{
  "model": "sound classifier",
  "dataset": "phrases spoken by 400 fixed synthetic voices",
  "train_examples": 39062,
  "time_shift_ms": 100,
  "n_mels": 80,
  "hop_length": 160,
  "input": "log_mel",
  "spec_augment": false,
  "win_length": 400,
  "targets": ["speaker"],
  "num_classes": 400,
  "arch": "ecapa_tdnn",
  "norm": "groupnorm",
  "hidden_act": "relu6",
  "weight_standardization": false,
  "depths": [9],
  "kernel_size": 5,
  "stem": "single",
  "widths": [128],
  "loss": "cross_entropy",
  "init": "torch_default",
  "optimizer": "muon",
  "muon_scale": "original",
  "learning_rate": 0.021,
  "momentum": 0.9,
  "nesterov": false,
  "orthogonalizer": "newton_schulz_5",
  "adamw_lr_other_params": 0.0011,
  "max_steps": 7600,
  "batch_size": 128,
  "epochs": 24.9,
  "lr_schedule": "cosine",
  "final_lr_fraction": 0,
  "warmup_steps": 220,
  "weight_decay": 0.009,
  "adamw_weight_decay_other_params": 0
}
Rows from block 3, named by matrix and row number. Each number is 128 + 24 x the weight over its row's rms, rounded and kept within 0 to 255. All counts start at 0. Numbers have three digits each. After the name is the row's rms in percent of the matrix's.
# fc2: squeeze-excite expand (model.blocks.3.se.fc2.weight, 128x16), inputs 0-15
fc2.0 130:163130131169188127127151118112157126126145106114
fc2.1 041:148163144161132130136136171172147114133155149151
fc2.2 063:113167156136138122128124146098122123134174153178
fc2.3 099:138126136142119127127131093117189130125141083166
fc2.4 132:098137126185113128130121081144143129124102150099
fc2.5 077:131097161153152124133141177108179130125119118142
fc2.6 087:153123159165141130124108120095157130130181111104
fc2.7 136:141091173176127130127126108106085123128145120113
fc2.8 080:143126158168066126124101143130132126128155158129
fc2.9 130:136178119157119126129133155149169131129146101086
fc2.10 126:104162081171124130125084134146116132127146127156
fc2.11 108:127109178145107131130152090149132133126143179143
fc2.12 095:162100152145162129130131104146172127126086144149
fc2.13 035:158098062118140131127122117125126124123085101134
fc2.14 070:135116157138102134122109080115137138136161080157
fc2.15 115:176140152140105132130149100155146132122110091167
fc2.16 144:170112099103111136124080120143159134124154126161
fc2.17 065:142140157160140135123061140166146125130128144140
fc2.18 049:133132174144169130124145158159170129130145115156
fc2.19 064:100111166149096139122178108149138132132166124137
fc2.20 122:138150178104132122133146161082115127130135131170
fc2.21 068:136089151161152132125143167120172127126127102160
fc2.22 136:141101118189119130129148129122091124128105149168
fc2.23 050:130132161135144131123118189163140129125173144147
fc2.24 080:103153159138158119128145074125130136137177140138
fc2.25 122:142131120149141129130159140059153129125166146136
fc2.26 073:113104076181135121125132114146084125129125147122
fc2.27 069:143120130136138114124103153108190130129153142176
fc2.28 119:114164112119159127131132166155155129129087104092
fc2.29 110:161062157142139125126154109136108127129144147151
fc2.30 141:162115124158172129127113072130118125124124152159
fc2.31 056:142185139167142137132158127152150127134117122168
fc2.32 088:176118139131174135127154134148100121127178134125
fc2.33 062:153158140143119130132072149151116114124139159170
fc2.34 139:064153135144160129126141164092125128130129142143
fc2.35 104:113115141125145136126148101166146128132126059153
fc2.36 069:131180153151105128129082144146144119136131149164
fc2.37 104:107100193143134120131131127123149128129143084156
fc2.38 133:130114145120099131128160130122180126128171090101
fc2.39 046:151162133173132115136147182144154137127142146150
fc2.40 087:118127177135141122131181148161154130121100106140
fc2.41 084:155109157144141117127113144174177125130122159101
fc2.42 046:079137163140160134127152138153124123131168144162
fc2.43 093:082146155154137128129098143139125130132120068148
fc2.44 146:091174092128129122125166136148147132127137086143
fc2.45 099:135093133164128127129082117148106123126174146160
fc2.46 069:141055153136135136127121160158139138120150136136
fc2.47 108:133139117174114133123155091165146131124164168130
fc2.48 106:108113131155086131125092093134177123128136152150
fc2.49 136:075116111100133127128140081163141137128154141151
fc2.50 117:143146129117184128125152153082148123133142112164
fc2.51 112:099098151155066126130139131119146126125140096153
fc2.52 054:149088140149180125124150125159145132138161152146
fc2.53 058:136115166143099114122110161156102127127181152134
fc2.54 134:117164118167098133128120078138124129130173108145
fc2.55 145:145152096095158126127082101145169127126146130142
fc2.56 063:150125167149086130122144114070119122132122160127
fc2.57 131:063109139142164123126107121159124129130118152157
fc2.58 046:132168162167125172136141158150152123132155135130
fc2.59 128:170127173134144134126112110085145126125090115155
fc2.60 151:114139142160162130127089160126137130126092078135
fc2.61 131:050120129145127128127123166156131126128127141145
fc2.62 122:176153151083119128128125116096131122123171107136
fc2.63 038:139125154153184128121142146162159144123159131155
fc2.64 134:090138122178160121129085164138115124129132132104
fc2.65 061:117157155144183128129102105163167124128131143139
fc2.66 099:158136112142091131132135081139160126133124089166
fc2.67 104:165150189142128132129123095112149123131124105097
fc2.68 083:128113149119129131130119142083178124134181138155
fc2.69 124:114139184106167129126150100130157133125164142115
fc2.70 105:102083126122108118131104131113128130128183169148
fc2.71 120:127110155112147126126164177098120126130169162131
fc2.72 076:165109114148124130124134196143119128128152162141
fc2.73 048:129188157134160117129148140151154121113120149161
fc2.74 085:164131149102111132123167104133100127128174153156
fc2.75 059:121114171162152135135154158169134130129161156141
fc2.76 051:136119149139176123124142106178134114129176147143
fc2.77 045:138159144152134131134180156166150138116159144149
fc2.78 061:120174115154138134129148105164161136134170151146
fc2.79 109:090151172117161128127130090146120130125095138095
fc2.80 080:112094165152062144124126122143134124130138144153
fc2.81 042:140158163138141133122109165173160124128162146147
fc2.82 129:133130180091142132129077133123147130135111115165
fc2.83 063:136115148139135130128166137131174147126126193138
fc2.84 136:133138123104136125125093119116120129125113198170
fc2.85 094:133123138151166135131083175131163138131135128166
fc2.86 046:126169156139175127126154162159150128126147150144
fc2.87 091:121095170127119127129071147111149130125123123171
fc2.88 106:155157117169085127128140171139157129127143102139
fc2.89 052:148152133155178127130161117168148136135154123157
fc2.90 092:166114103150138125132105139139152132127151074167
fc2.91 066:127157182140123116124131101169173133126142131108
fc2.92 059:142123132167177137123154141131138137129173091151
fc2.93 127:104119090116122126128138087191147128127130105142
fc2.94 061:136099147109165131127176121138142126125166169151
fc2.95 151:173077108166143128128127117141119135128168134107
fc2.96 079:123064139134113123126149122158125118134160160162
fc2.97 053:148157158137125124125162087120156120116164169121
fc2.98 121:155118101181151125131139115091169130129113142149
fc2.99 057:135141150141201133128145137168138125123143153129
fc2.100 125:133158115137122130127143144169138129133056115148
fc2.101 095:135162176155099127126117164133093125127106132159
fc2.102 088:126141146157090124128123069126132136130150161163
fc2.103 150:123085074126145134128163129155165125129125105144
fc2.104 050:113151148161138133120163189139149134141150149135
fc2.105 131:133081166181129126126151112147108123125104151127
fc2.106 097:094134097153114136132159098152143131130178149152
fc2.107 081:139113153172112124131138154148182125128142129086
fc2.108 095:136135146163101130133101114119163134129114123193
fc2.109 039:120161162168116138131128164157133131142140141176
fc2.110 062:125119157144125124122090163161128129124192119127
fc2.111 082:151175179146145121122116145165096127123120143133
fc2.112 111:160129117143073125124150164140155125127133137173
fc2.113 059:121178100096134133125125175139105134127084124133
fc2.114 136:151124140169160126130124085077149125130114121152
fc2.115 050:160149172119144115131136128183109138128146163119
fc2.116 047:120158139122168137130109146150170121120152170160
fc2.117 057:137185123159104132133178127135145127126127147160
fc2.118 113:131129182112125125131120138107186125126136147089
fc2.119 119:119132148095147134125129110126199125129106097145
fc2.120 113:140135126143066124127140146149153127124124163175
fc2.121 158:081102164164159122130100131123133128126097100115
fc2.122 084:133181166120131119125136111149172115127132095156
fc2.123 187:161097159091111126130100142164099128127112102152
fc2.124 128:107121177132143129128116113128174128128155136075
fc2.125 149:160121135162148127127183155137102130130113091108
fc2.126 121:111094133118134133129110178096116127127113174094
fc2.127 101:138127139175162135126112176116124126125122118180